A small audio frame classifier, trained from scratch: norm layernorm, held-out accuracy 99%.
Rows from block 7 of a small audio frame classifier, named by matrix and row number. Rows with one number within an expert belong to one neuron, the router's apart. Each number is 128 + 24 x the weight over its row's rms, rounded and kept within 0 to 255. All counts start at 0. Numbers have three digits each. After the name is the row's rms in percent of the matrix's.
After each expert's rows are labels from the 100 clips, of 14976, where the router gives the expert most weight on average: "top examples" is what is common among them. Only what is clearly more common there than usual is listed. The data: songs of 200 made-up bird species, synthesised, often over outdoor noise. In brackets: how many of the 100.
# router: router (model.blocks.7.mlp.router.weight, 16x160, trained with AdamW), inputs 0-159
# up: expert up (model.blocks.7.mlp.up, 16x32x160), inputs 0-159
# down: expert down (model.blocks.7.mlp.down, 16x160x32, transposed), outputs 0-159

# expert 2
router.2 104:136138133089111106119145126129135150137106084132106148130083099151089145136131109094153128165097112111171127125143098158119187123159105151157142130159124090123153142115142153143161103093154118115148095155129114135089150111151149152126141154132101167149123157130133164119098104164085136150150096168158152131199155124095168170167130143122148144120127137136108166081157131133132093126135090091164126121099137094133111146126123162106136144131133127144131121105124086124164134167146155
up.3 097:114099074104111141109129139145093124163129142151130100127114136105097113073145127153146137115130146159102067106130147130128130130122142126147150116127123146124141097127144176134100133162134165121162139130119118128130140165157164119117100124133120132107151102158156100172136157090163095124093172114130078101091129123186115115133185119149112106146143108136151112140104122120152161183074117154075098130154152154152149124105129134169129156119146152146153164172107116140133145133106122
down.3 102:097084100142146082125088119151175171141110139124126136130123174169099122093130144129135098120143112116127096129161128153116140142134072149103136135144142129138152147102128126167133097115102112140157136106097171168100128125145104164141133135131150167087160106108138109137152164120159107076121179118163138138079131125134092098148100153104112132125162113102144108140110115135151117102128098129160161157149124135154180125165179123089138157093127127108115090140126127123127174122121118
up.4 078:164146149097070132141143150175143134129149084106158107130164157079137145130134119141094154106161125117093103091118180125129151165121175141151120138096141138143058110137142116124144150123158133135151128114158141099128125101108182134100160142079094102131104110101117153148113117114129109115145098104114136117091134113128135153114182145075138144125095170129145130148124124101133163169125135172091097116132131145134139128103112111150140114132131114155125164132096146149119109115093086
down.4 094:141148158134072118112144141126151097125191110165078136117136100128124158118128127098135104112126137131155144166126122142144081143070131152142146112096121143134152128145143162153131156100136094152092122125124133131098090180131116121147133120134147112141101088171144149106131115141128113188135165147156148135144150101099108119110139175143125131096121128166200120097156134137138098123114112111109123151090095125138087108092117172134121131161133133099115167108143125102154124107097168
top examples: steady whistle (87); first syllable: steady whistle (82); pitch: high (79)

# expert 1
router.1 105:162146130143132110137123101111153153077128084115122150112077117125110137116106121103134119145139136136157134170137117147130150141174122163128149175084117133127108182136152102140156123085144108137126129139104096165159142144179159158095158121157082152161140166100135170093105104139091148152153083155116132101165147122086142157138108114150149136131124142117123161117134133134131104099167124125144135103109122122093101131106165139118138101136157101169145120088124153124149107161151176
up.5 097:103098075085170116127171118161113144130092160156126128100136062124145109127135111123130123186093138104127114128132120118131138165138147112109167100135174144131129113130138138127117102138128104157156136131139117070112104179114135139146114134117163148086146138106159131164133096106175136110080185081146133122122127133149138166112119119089124115115162127102157141150096094106150132157094109115142131112166125098132163113090147114152144136143157154124140116141151136155097098155099114
down.5 111:097112131114118116152122112119141085130141084145146154097158139141141094149109135092168097098131155101097100124087138109123102118128089139135112082112127147170102141129117120127148117092083124111126135115166169166131112137149134125130182125141147124081134094093138128116119121145101132133149125148101165155154126117126141106193155119139175178122138130110092133056152081156159108124130118114141156087119146124117113175142131110135150142167118133140145073145137130091134137098124131
up.6 106:146122140125156118127161143136146097146095141180087130102129119081100099141125148117118137124118151114126128103134141155132153109129141121115098100113128116132170113136122141112140163131136159115125148112131122134155103119075168127176107137109140112123130136122109116165126123111118124136124154056116136098123136146142132140081149062146142131101131095082139134153061093090111140184118148134094137109151159181087157118112137092190134129158128149144148126111119169119112136076108111
down.6 107:144129146113128141117081121112108137145095133166163120133181105120117104140145120114165144125103163118147146165160135103130115128098117101114167123142096130110072128111135139157094145074109111141127130114139101083141088153173115099137063158124117141097144066123162127078088165175159129106095103128170107170119128134128121168142134135090138122136165153116117090135156125178107128138148137110162110112140125102127126157158114126144134129132155125152118123151130103159139128130162124
top examples: reverberation (69); text has "reverberant" (69); text has "room" (69); upsweep (44)

# expert 5
router.5 094:167111119147152093132136145136136122104107098138110130122134120130150142136135125107137115131096133173141124121159109130119134129154132190156143141125122086102160147114115128134135133112148104093161124167108079112081171105128120155107125150176111125120138133117172154103083130138093124119130100157126128172146150099082169147164105148131154137107136156107134111083143128128157098103179164089172166109118139098137091105161079142079109124133115147132106146093121100126153116157159158
up.3 120:131103135116141145117190131160158109099147127179134082142185094104152134137156134112146132157136129134092139096115121129127111118113163145124123139107157135120116134138101142108153155153120100087117156114117148111128082153129127155125109160158138159108103126176131047136138157105116146126074187102108119106162142112185147106151150114081102119116139125155140107150168102126153138163129118125128156142170142115111130086126122108128148122106115158110135122127140125110119081107088108
down.3 112:133142146154096169114177134077144132074128111145128135144125132169131120141125141155149166123133146129122116127081121112125145082156140125109136162116125136135134101114129146113144121136173076137086119131069105116138185149111163131124142109114116145131116106156096102153116153095080158109121096145123137111151094114155164129130168153141132174106096147187138094093159097147111163153118140134128113110171118192117118096148147119096114092128116152106149129107127139138120121113123101
up.4 094:107123135101099159134178137103089107121074200134120107085126118095115086145116149163114179141147169130118134090099148111113171121122129139133120133174153161118113110116136136136161099141159136141142125113127154079116125166125105084129095145129108098130136114108139133149154148099155124141081145079133145101138133134195105143092130130133148082131120137157131141144080139080151108154140121111100078164176149132127131118122119116168134139118144145139104115132128136123105129128124121
down.4 103:094093168120133113148159136087115124135066205125105145105131173147128105171121107126106140135104162108095130102102129125148122113170150130095108144135178143113122136118132150130149101178139131158091104125157150152118163112099112153152123126110138109127111110141110147156133118100125120142131189073120153128102124168193110152099112123123132104120102143110125150114079107121113120171132145135096110130165128165123137083129146151176104104139127145130122133112137100100120124152132118
top examples: harsh note (99); first syllable: harsh note (75)

# expert 7
router.7 097:119130112114155150113094126112146180087119103099122128115090147129101129133124144125150103123105147115152155163178085133140143092153128110153164196192088157148149141166136110139108140134124104135120122110114100135107157121112104110132141141140138146131114136099120133118119142170093147157128093166164170151102141111106139145125130151137169149139099145096136116107133117131157121074146134100140102082110116087113153155110131169088130109165113148106115079097142105124151112157170135
up.3 093:124099158112097112089168142100113154132162105130128133150161128111105132140145117109068130121121168126104126113123125131108122125138126130123156126120118119105131127076125130107094176154102095104191135162145155133122113132141103162147149143145159103146125097153147157108121153121130160134146161104138125117126141149140106107151153139136120141102130073130186150139128126187101189127134100132117106098162160154122154149066135166174112142138077111159138150114117126144115111126102077
down.3 080:100096130129130145163114099109124138163156116136126123157156159164135104169156142120109114115122126125149175116135139109138123128115135133139109086102157171133113108109084097158122151157114093135120151124110157131136125121131139093150134155117094101093148055147131136109085130160136118077133171129163140135128118099146145141140159088096132178134133157076084141124153143143136082132126095107133133100130076145120121135126123110138138109160160162125140127160119131197139117106073150
up.4 093:106088106087141117119120147130146115166125133123135090103147164092105126117123120139089138148110127111136104157162118135148145140092131121144150127142131107135092112104137152134110156133127150167155141129133124090173143130114092162116156114104111091143166141121114165200121172110145138095074143118161143152122098134150123113108140152118099082106122103104151064192128093130135130141131108148115164115113129099144192115148101130126121117102117132136134134170119116143160065132099128
down.4 094:124135122118121102095138141140148142150152145125154116107135158112143126137151123152188152135143130107112093146185136128103098083074141099130117109126118110125139114111119149147151101142154144111087120093134143176116132128105114161096099124152201169078151119125152121119160111132080117120132113128101096183152106101147156088184124140119132096061120168133131130092176158153120120124129124137163129162097117119133160109159082134138134120149114136108115128147146149129122126112123141
top examples: buzz (97); first syllable: buzz (97); pitch: middle (74); upsweep (64)

# expert 13
router.13 107:144110133160100093116136112175140116074119096140150148136116116148088077131113147111146151120109123128157153151096095202119142141130117158159163108125114113100131125144145132090133138096122124114117151125117118144116103129141129149105196140172112128164102132178138128112113112131102121102152083162180126117141118099091139128147100120134142144145118116128116164099137135178156089096127121098137093147124129118100076166181141141097113115119150131159132121103102125128151151145172150
up.3 115:101123117142122153125113131125144082106098162155113158094150157078122139122108152116123140140151097136145158158116107137139135123147156110105094097105125125126125115145180126156135091139106139169145103099109145098108102149085130106104120119109095177143140108151134055117157137114170109125128147101148133130148109143180139159138143106115095115148103139128157131198128084122153162168112117135090092155157124137158150123157125138162104108079148134117108137145160131122124142082103107
down.3 111:100140103155141127133119102106095143136149121140172102103100120094135118109158114132150111126089130123113089114129115140120121137104148122132150142129075114119099117140168103115099177098112138142162137090094148081100188162112105128134112167119131153131123147171137141123108154134125104161140106210123132130158111113138132141178145159140093098157177154106086119110081073117122145142115128118141130117164168132140127123144096083112138148122140125123164146142140159151135153158123098
up.4 096:125100080068129120122072120138111105157106146124141103139134129149170155163100108175107163104125139110138151113126130149133143150111131131147145152098163113143128115101137143109112156156144149119094118120092131139130095156103133096177140067121153094138161107161161127195094159098165189184130150135147107103112131146136108104130110139115135118112152149143099146127145121125125141133078137166101152079150121140102143143119105116133148135153119130113094117127110133093105138102100134
down.4 096:116102074130113126122136125121156107113118122143141140096079171097144127124125147093107073119167104123142130096096115137129084117119127160164104150105156120139133130114151133141121130115163131126130149132107073141145137148140123142138137121105128154158117075106153132119128104134139131162123181096119136077181155108146080152137175095144160153109124145125128136167128111126116125146120103103133073129118106102102127132129135139137142089168147151199152136147062122136151144094129165
top examples: low song (100); first syllable: dip (35)

# expert 9
router.9 087:165146175110147127132130185123165140113092093115127157134113137124119118131153133130131130115079114152198115140144122136140166128156089114183147178118116105093134130133153093094177123094081106108113153099112133139114125148079141161119116104145150131159149116130141120119124116169072151126149106151127176106133125089108119110138102128105115150126138099090117124126107101142187126097131128109140147125130130125110104161088148129097169134147140141100113149110133148101150144073138126
up.2 102:100113114120107092124129142141168129173146131149107160114157150086132132087130143122154109132134194140117128114123166080127113161091126122150124125128126166081143138128141203108174082167119119129121121140128161114124089103169132153127147144116111098141127126136173092108146144097129130154122136114121128104090106108140144125148126118133123101112117139142128124139182127139076106138160136146130106093130138123129163095123151130151121127126141137148173070148110080077102087117135168
down.2 100:154151109143109150133095118094093102156100126152137137125172126129117147136140112111110130088138128104150130151119142128110084123093137133137124134136097140130069140103120148141105161107115122169146096133090110061118141133133125132124140077158131090157182121132117157140084159168174129128093130125145143090119166123130097116111185163173140131168166120073147131107117143114153138154137122105143124141138166170118102132106147159120152159119130120091153157126167095146154120131152118
up.3 091:134138144148157126114138118122098156126170143121138122114121135154141161129143083178134110134126132127124146102131176157136132125122127126138123128134116096133123154140137142110083176148136077120114110141147129141092084101125103105141066133126090134134132120124125155070121122116124134138129134139116116141108129140129119146172113124130157132128116111088088127128159102126118135103108194173185102101118116116160109123204112129150056098137133107165142129109128053152162102132109143
down.3 102:092184141119117187134125103143131137123104135133134130079116094124121138137089113098169090154073159128137134093115118105102132147109146138178144093136157119156112151128138159089107160115109137126053133171125137141136139172114136125150134113117118117138048131137132141093104165137140144151152119134120132118127103132113146114190153133123136140136150148136135162114155140128131155111125177146121113077102129113103130162147106121131132097171161125102146108098100112144117149118095151
top examples: reverberation (81); text has "room" (81); text has "reverberant" (81); high song (59)

# expert 3
router.3 099:143140163167113074120123122083125144090146092117135103128082119151124140132109134103192126133123160124142129100134115142109132131112089106152131162165111146140124112115117136133113112130146136131107144202133096160102146148086101124113119113130086136129169093136134137112130139138124111151175100152126127100110133124091157140141096149161155121115107151115094151087169134130099112091121150104182086105104134100117070114131199152102153127135140113128126107115111109137147144157155148
up.4 096:073159143141120107141170123117130101124116139153161141059095166089111090139161158150110156128148106123107109098117114170142143119131113129138111089136101146130105154139166144112151125155134077086133183145116149144106103156141196095164153112115139103128114103147104152129140137135130097126106155131092134127131156119121111126083106164087123150128098126138118144121116148121090107089097113109116145146142128191134093129151114145138120115135172142105134103146148120101086112100122142
down.4 097:140153125111109102089138128110122082105128106091154053108105178083116056116134122144087141110149123132143111120151113126118117101160117136138127147149140120103150170112107184155110107154124115101150140136153134114116152111107111175128110150082118122109157127139120127166103146137143122145169149107115101175146130110202139112143160126124116090134111147136103132174099141164111107132099130089144133097162135131136114135107133104129115096138103143150151103087146167134130128113128154
up.5 088:106135150151147105080166152153117169129122131195122087083150126128123101131128113136119149152124124139112125093105139086121135134115124123119143144105135163146139072146101113125113132113116152121127089140099092158120138154157101141135115134116157120178219100182102081136150161161146100108124171119115093117138123136132114135094141133115124132118154125127129134128072127075137116131118121139125137105160155136082154117148130108156111133141118129183120157135112179167130115126108122
down.5 101:159146137144152164160103107125105090094110133118070117151167103159122091124155122167140139173090121118148146172122135140139118070110152100105083097109123120130110149178096109167102157189131143088094115114121169080145147123142127095141097111094141109110169099134151156098083153131147135084147156149138131141118142142151112121106146163108145113145124145082112108107150145118150134122140138133146076158125115130171116117139130118146132152137119125116119137134098123152126119118139103
top examples: reverberation (100); text has "room" (100); text has "reverberant" (100); pitch: low (77)

# expert 10
router.10 098:141148141120097124135117126133152159112106159137112082127087146121119128119129084133143125124129122095153115171159105122098104133123085115123095086160129140135120144121140143185146157100131103157071111091154093168160113084097129136103116123132140105127104146100152154091114122156148154116101118093156150200164132105099137096141097106171116121176148107146138133104134141140092137124139155113144139165125093081114125111129146146152132076091156132145120132144114122113093150098132151
up.2 099:123133126056096151107117121133150091118125140128124105080134127163106095115148150132137140121158157194170102122097109170122137090088142111154117160146128090127107095117106116122120101144139129111145099080114135135091097161125118123139111141127152122129130130123143113150180152106171138151128150100114099153138143129154077162114079129139111117123159134169128158162087172137158098105144165147138097117162144139133157096173147108126146111134123133123151130152096127113113155169152114
down.2 104:151103177114149080136141140115147110083130118102100085115130168145090127136132121152099107124135132131130100148122142111098168137143115117125161118140157117169160120100139129094177140144167093134095108135142107137137121139091165189130112091136094152094100170114113092081149131127147130144152125086115140110123102145128124118113112134137113113098088112150155156168121046139118105139144136138125123098110130136183136092148095143101129125109118116125143130137118171130079147109163126
up.3 091:139125102083146126158131106116140074097107107150173132157158143135057099146139123133122106087093116131136082154106150105142160144125109153111100117085096072128166123110117090129117106157140117110168150163146127112131094170105140131126126141113137118093142140136158154134153131156106119126125119144155153146142090112135106147125120128131131127112103058149157153116095109146163107123181133115171135106141141119139151134134116117094140166140144106149119121142079110127100106191148130
down.3 081:114133107117070133116130105154149132079187080095095159093194115123168146131101154147114104139142169140134118154108112121097102137134128121138131109129154134105120153155126122108098134145118148113079111130120136144144077148155135149148126140117119144132112113141140080092126095104127166143127172107135113143147134135126150107077112122141177150132109165150137124106129092154138173125132110116112125163096111137103121150123184118148124120167127121100106133139110088148144172099117187
top examples: low song (66); harsh note (52); first syllable: harsh note (33)

# expert 4
router.4 093:160123107135143117137133108168136131138112129153097155144122075135079138142124125139157121120107133128156125145142102090169146154159079150136134119111122105075070127133164134166112121076135132174100169134117097133158125090130156179104118132147091091153157151124086158128104140127119160122172120136137063107104109124124105130138104135119162123132155152099165172117088137125131139149132171091107104138078112127096127151129151123150169141125128114149105115100114112145135113143139140
up.4 092:118103137129099137134110169131110067141141121154117113121159109101149146125089141115070133087145155135145112134138134178112132141141132121146111179116101108156108099090068141116093159158146133115165133161127171111150090152137096131138087128129119124146097142117113107159118107149128109137118165122099190093133130128119109146133139144065144166117133117153150123134095151076158113118128138157066100159119171146144128100118100111119134133148148149129156124122138155091153141145119113
down.4 096:091105139147128141152117124090136142103096153146100129108140137120136090146173131155093140110124131139160147156128131118121124114114143095170175124132124142125148095121162109108112204110126129147137129131139082119139135136160167083107119140161150138161114113111145103122108130128132122109185089137133096091172162110112107131105095116101151122162163122133094119115105152156136105102134133142172111114116118149109099153126152092096120137070129134120165128129195076129111115184126130
up.5 094:143094131171131134100116089133126122139091108190095096124154141126124129137136155131138068161105097112127102099150136147109168143126143126140127122099143129114178138152158139108162148116128149085129116106106123124151119080069118111123109104143094115124118153155133120105119156142154088145077128124133192106132139120156110128140125108154128095119136133122163128162156142094132068123145109119170120088102136151098137118131172100159120120098171080130121131129145145185111109134131113
down.5 101:112111097174112126129077135095121117104123111102096126114067106157132114122138125174157146115095125116115083128128108123117114126094131149125199124108119141107121114120126156150081160101117096169127138142136113099164131157142113107147103144155156165146160148150131132123095141106167121089143108151154122118114169139079126140102159167105125142154159105166146178119093134140156107092105149133130101144101118128129126132170131187105127103116119088118149158103115116101138142101151134
top examples: arch (72); pitch: middle (65); first syllable: arch (31)

# expert 15
router.15 099:122156137132165100111146119084158087132111128103147120144112085130104138139137124146164115136116125131159127144103094104117151110145110131129142116128137154120147205140158112127135090103102126160155094124103095137113156111138185133115157134119112162122138104101122138113135138204076161091127105168174134127130117120083126124133110145117161109133123117130089153093149121143135112092166098126164091120138111168095118129142114150085119125151153118131178103107143132112140139164177154
up.3 093:098165072105134155100133126158137089142132139045091156137094123152157113129129173166134113176147139130143128116109141118092138138135115111077101096117142146133103107100126138133151170133126137157134162109133133110124133104146132086106153103108136128112083105098153136120169106144160152105134152101118116145141098134157100145125089139123109132137067143070136126121129168132123132092122117116168121126134088108126160090135140132119149107135129143096175150162129121133075145149111124
down.3 091:132131128095122095131139138159132157115145168147156141198130107122099110087168109132107106130126116114098174126143120145104129091110118162066106110147141101126139099155164119116096127139114150140119125078146154162163121114090119120118150167116112129122131147146098161097096115100109135131156123154083122125172165125149088100146150167143136121115144125137121132132119145073131146128150120085134129158107167191126139103164089124128147140159142116163158128146102092109094100118114144
up.4 127:084131110117145155135128124116100134188153143111176134143099143142123100100120134133082145134095123135134167119104140141120119162064123106114081102133122173111094124148114134118084119157101111157100109113143110098142166163132132102191136129142120138151098161141108095157160119125133133135123183095131110133103142137146154102134152113094130108122138128175106104151117141120105130092111128106124121121140117110154156094077153076120120109162143142117171167150140094128102129089099122
down.4 126:156113103147110143159162102149088112146178121149114082154144067137091156118112099076122103150129118129143117123133122119139144102109152127118085123113128141128126179158161091129119109148145143128108130141139088155131147108108154157126110152150071107151104136130114170112133079102090157164129128168110167142165112121123156105145150153171102073117092088177120129106137105148173121159142106123143145121103095109138157123132133117116133120125152113156162128152115113114095149124134111
top examples: downsweep (83); pitch: middle (81); first syllable: downsweep (76); arch (54)

# expert 0
router.0 104:123074114104135096142137087090150132109127130105096142140101146123126112078090128148110113133136129167135128112124096091122116193133102156161131133175123113138131171141145137108128174133097120148134087166118109161112114139126096159155116162119135140138148090156133133108116116116094143162140101162172166135107119111089138141155103137136126153136120086113142139111127138135122076090133115100156175158153100101122103184176137170101115103134134105138139100108137127116141154133174116
up.5 093:097141128120148115142104110083100136141163169132149111147159135152208159125149114120141141133167154131130121141145126125152090083086139088096111152093107111121136113123121107144098089104108134124090110122121119108130162164150109129118170135105093105133171157140148146142119152149150163102102149120154123143141117129099146101113098120086123172111117150163160194138153147133089143112119123182132131133142165108142140137088136135121136173102136119118126109128141117136125066166114123
down.5 099:138118134125148158124111129155124132140123179161099137138183111180135076101129126140129120087142058132149148140146108121116078078097138095075129112109126090106172124121122096168105070137115120127125146132139081100156081098134162127133127101103118106104139138102124148104137128155142133090102088126116138139135115117121141146124117076148149139116127143102148169109158154159111146098138135140184158153133147088122134148130111161094148128129125118129121118157118110158129116125136165
up.6 099:116150152109181115130168114137102160151127154141117129160158115156145116125111111135127136133141091156123117102154118141124092108125142139089105116085134123128146112133103128133133066095111105134142104119130147119112140120136114107129179168104148098143151186114137120136178107082144121122144132107130111098145091130176121140118177086128079120100106153046119112126076093149161127129155111163172128129121160168121138139113109126132125145132118136131120117142074137157162166141115140
down.6 096:141079119098106105106132176109134135150119140159155083139098122135130119117118133089116104109163073143124144139102135135141109126106090148130170163157145133124123106109146126135118087107188162124174129105125126081103094104143104118134146121110140139123108106156156120168165105154118108147096085141112097140119102116129124158116105116172153151140153107129121118120150130126120085102125132143175148186130127103114194148121133134162156136164103103174147135151164095143118147111109105
top examples: reverberation (79); buzz (66); first syllable: buzz (66)

# expert 11
router.11 096:107164106179088136129098098125143118142125158137158129153121142132091099137109142084151167106174120104138184175098129132117116122127117123084114122181102135132105165110090126118133080114134116130122071154135124135090141154142113113109102145114120135103135123136118121095135096124141129164167101106155123115167162146117138113130134131142133151126108125154165187128126122120112105111160117098133157127127113129135107155167185125100126080166116137139169121092148159121175125140172105
up.4 094:120115159107138154123094135083106106140132139166169136144151139111161143127118120124110101145122114127122096127139135139121116134111133127080123142177117173124130046089157147131124119129125198102122096122133186122102130157112124122109134120159082152132109159158120110159135145145135106100156178136100095121120167120176184141071161153101100136172134149129134111158124088108128134142115135151095135146150095101139128111131096103145127146087114157106121114146135147142113136151104128
down.4 091:153117134089125109103132130150144136136143074101125152162119128137127117107130141158127124120097130096170096116127155149150102171126097120131127134136119075137117107059134164155126117091140123184144135142152148134108152103128094152120116115144143150136098089148159129149153142130122107133137154137149156136142134131111167164142144127131123169138136118101178137156167152121106122139108122122116150176086087084084099164109133089150142108123128154120103122131101189113122176152078159
up.5 088:098100169119147112152135153160105149114108152137130190102162141139109139146139138131125100120135064088133107092103140117119115153142148116108089083109108108142104138123122118118165142166098148153104143139136145119133121175125110091146134100111151057133118140118080106148149136071134150130124145076133140102134124130111124125092155097114098149144151141133142145153106121105106138152122136150118158126125113143108106139126158068132168161099158146088118146119166092128084122102133165
down.5 081:087127116125147157132130116127144099148117120149102156125148119102106169145110129125137118116112171102107130164130127156146147098134136162147126128096122114110129171127126128144081150125116129149160157131125115161157149123156141083120070117150141117124135097181136091139151142119114108145123085179095085095154181101109091094162156155127134150145134121099141143067165146117143150125166112084132220116137165110121131104118119117117130170118153122145133137146107154128140116148129121
top examples: high song (100); rich in harmonics (100); first syllable: click (38)

# expert 8
router.8 109:157114105155162119151148074120122144133119125123134125133085130120104121118102140088164125141128132127169110159155091143136155115153103146150155152146106137097174146122133124132133132123086110150139178154116111138142155136142143145109134136128129163161133131108149154102129087162089133125154092176122091104174189130082154111165119141131112147099101138147120134085146129157134113098153132114142165136117114081072115168121109133095130126164158103138138091105108136110174152165160141
up.4 102:124159095125141099143107121137148115107128121157125094147157162071117155144147137124109154102123112098135117120151127158105097125122127102121150127089160117118135140152095193105108133166119130175122139133116101135160133095143121142165120122122188086124146120120142098155143144139122090059123160126126179079121124112153123125133122092161138107092153132121154093134086133123132130154128130084122111126167133136135189127132131157176098149094121102101141171104142141098127125170111104
down.4 099:177105126144126108182124166184166123076140122097067125107106123123113151143133121169160115111134077127132136125117149119105126114142127133129132116104127117115143098124166103120124098118153062110088139167129157099121114136109123123109141076148126179167140145138097121109109149130132144144146157143117119150148109122102181150111136109098116129132119113149124108121109148127122145088101144156105141157126128150145091078108137128094128109084140127115114120170125155105136051101104125
up.5 091:140129104115118118199155139107148123148097176126171139112121178149137159146150088145109166113114103148126092105130140117120153134129148121124086117100148104087109111101122115165148126174108142081190145113108178126144107135149110128090104107115146097137153141120145138137135162120147164141088146139113100134124124147136116111085163124150130146149119104143141127121129170079159159146120150136077124093093125181099122113123111119160133160151135136126116136156141106073126135123098122
down.5 090:094103134129112134136107120132123136139086162152154093126147150142153138146124130126115110180130135130094139156136139113092133117084187177123088130145093135133135159157184098124123087085086115139127135160120124113126126138143123133211137133105114151128135119152129056127101108105179152103084087127133120144129121144101109164141097096094105120092130142130155116140112122152085168159117122144124122105135127159137106156131097168159151105120148116098118123127125166127121141151149113
top examples: reverberation (100); text has "room" (100); text has "reverberant" (100)

# expert 14
router.14 103:173165116116119117122107102103153171074134119080130119157093100136111141117109117139155146156097145145182165117142124121112150112183101129149155165136146105129125144096142122115102115111119112098110114134126120180146159122125090173112130127195129180111137163115154135111075114139114158172156103157134125084144121137104151132143106148136167153116128110093089135092152141122161120077136152123172138119137137138119097161118106135096133129123129104147129104102099125133159136134149129
up.2 106:115086147138154167167103106138119144141075162091087157082120155157155153121138124123115134155162114139120148119164137092159147120120135060102095107095145144148091106113125137145108131106144177127106150101122135120140117113170146120141169116129159103092168132132119116153152136127134109160108132094130126139094113090138115124113167094153107146183135135108154145121142131134167131152075125151096127162109131133115124123133105104141128117097175105128141140171121106101114191129123108
down.2 099:118143159123133173093143099136123121119136110137114147107127155099155149145120121101100106122121204115112087148131120122114153127119155111141166140103146166095089089119146143134107126146090124126123158160125172134125110157145157128074128133114137166129135156162097119089157189184076117111132165138135071125134139121155140122142137125069152168146155157084135150109126122137140117089125152103145160119137119084128116130107109102119115098141105144117126137114152087107132098134117156
up.3 111:103103073114162138112116120136109129116188135104146150120119089101125130118119122108123086152139107136117106138117115111122072107097133110122167125132120103125137127130156134094119146154101116124074116161133151124178131141105202116140120102087155131091115181144147097120141131134157126116127152139147121128140109131157137084124157164117116133128087154094133110135150154146082133087129145174147141168113124133135116162142144100122123118112075138109192125139155105139085119101102090
down.3 097:115139115130123093116157137120135125101131129138087153086121148111106129122126150098090159098125085129177104118164129130086149131119087149169194146106124104136146122139171128129128129178127131121154172130117072154119145109108128122108165102122128114165131197105095139103133151124119085149164139145071100131128125124075131141101115165133140115096164115184155138131137137123119099097166139107186155128135169139116135124122133108114128138107107115151130122128142101133088141129139151
top examples: reverberation (93); text has "room" (93); text has "reverberant" (93); steady whistle (60)

# expert 12
router.12 102:143120118210083104137139121117123154127128138127129125145138114142134128074110119150120136164159126140163119127150089080146148079135112088150153150131122138181159163136113121124126112144149128125110102105110158144102156133153131156126086121145148151120128129136161155128139146131118142128143098151157099128139159111102156132172087151174153134123144089106078161106136118117139130084118134098134157148140134091100117136073074139104154122145107092126130150121178129136170151132179123
up.4 095:098132100143136131133157160112077156130180158129157144144144152119114139157135110125058134171135099116108140118112131105108103156099127089092100123149161099162132153140114136137112142123085118123126115139152130092127132137145120113144109138107154130115118126138141145192126105113172123121126154080119140133081138138133119077086106105151137125094125121137116125177147142152088153102096117142103093149153119152174109137103149089137133104130083144125166145144101111090142131068117093
down.4 091:129141105149131144137141134131099169095110121098113156146112114143153082117137117111136144175120172136175126112132128106135147137121095122109092141134132183107126171129134089157116092100138107093110145128093123117123109096112071129119152128132107157157179116126138133152129179175119123116139173089153171130105122142090119156099118156146143143118130080078157132140135116124131173127123123126116105138135098135123130139144136120118142123140086118078135108163086104073171137125183124
up.5 114:146125107119158140190175141096148089142166137154153141140186139132108191168159128123119104138104176112140127079113139100125080109134140121114063138110098113150117118123149159120111120165098132085164118125126148121111107137081118139149105112143190117103107169096151130121132128094114154123127137150104164125092101134141150139138135109143140150106109067139133101115121117101147144148114144166121134118149102112119120131134107108129131136143105143096122171154148131087108108123100124
down.5 121:134121082119136159145158110133130143129164131112118141122160137120095169105154136158145142129105132147160128131122134133138127123149115137153073173129135145099151153152143110140130122132146182098124116112117118138112106102116133157145117118085145119133110109122150163159193138128088153154145156176129130103135169122125140138155109129161143076173092102137120101122116102083077180121125108151087097122124110136110167125139107147168127149161173122131132113090098112092094146177089125
top examples: low song (100); upsweep (88); first syllable: upsweep (58); click (53)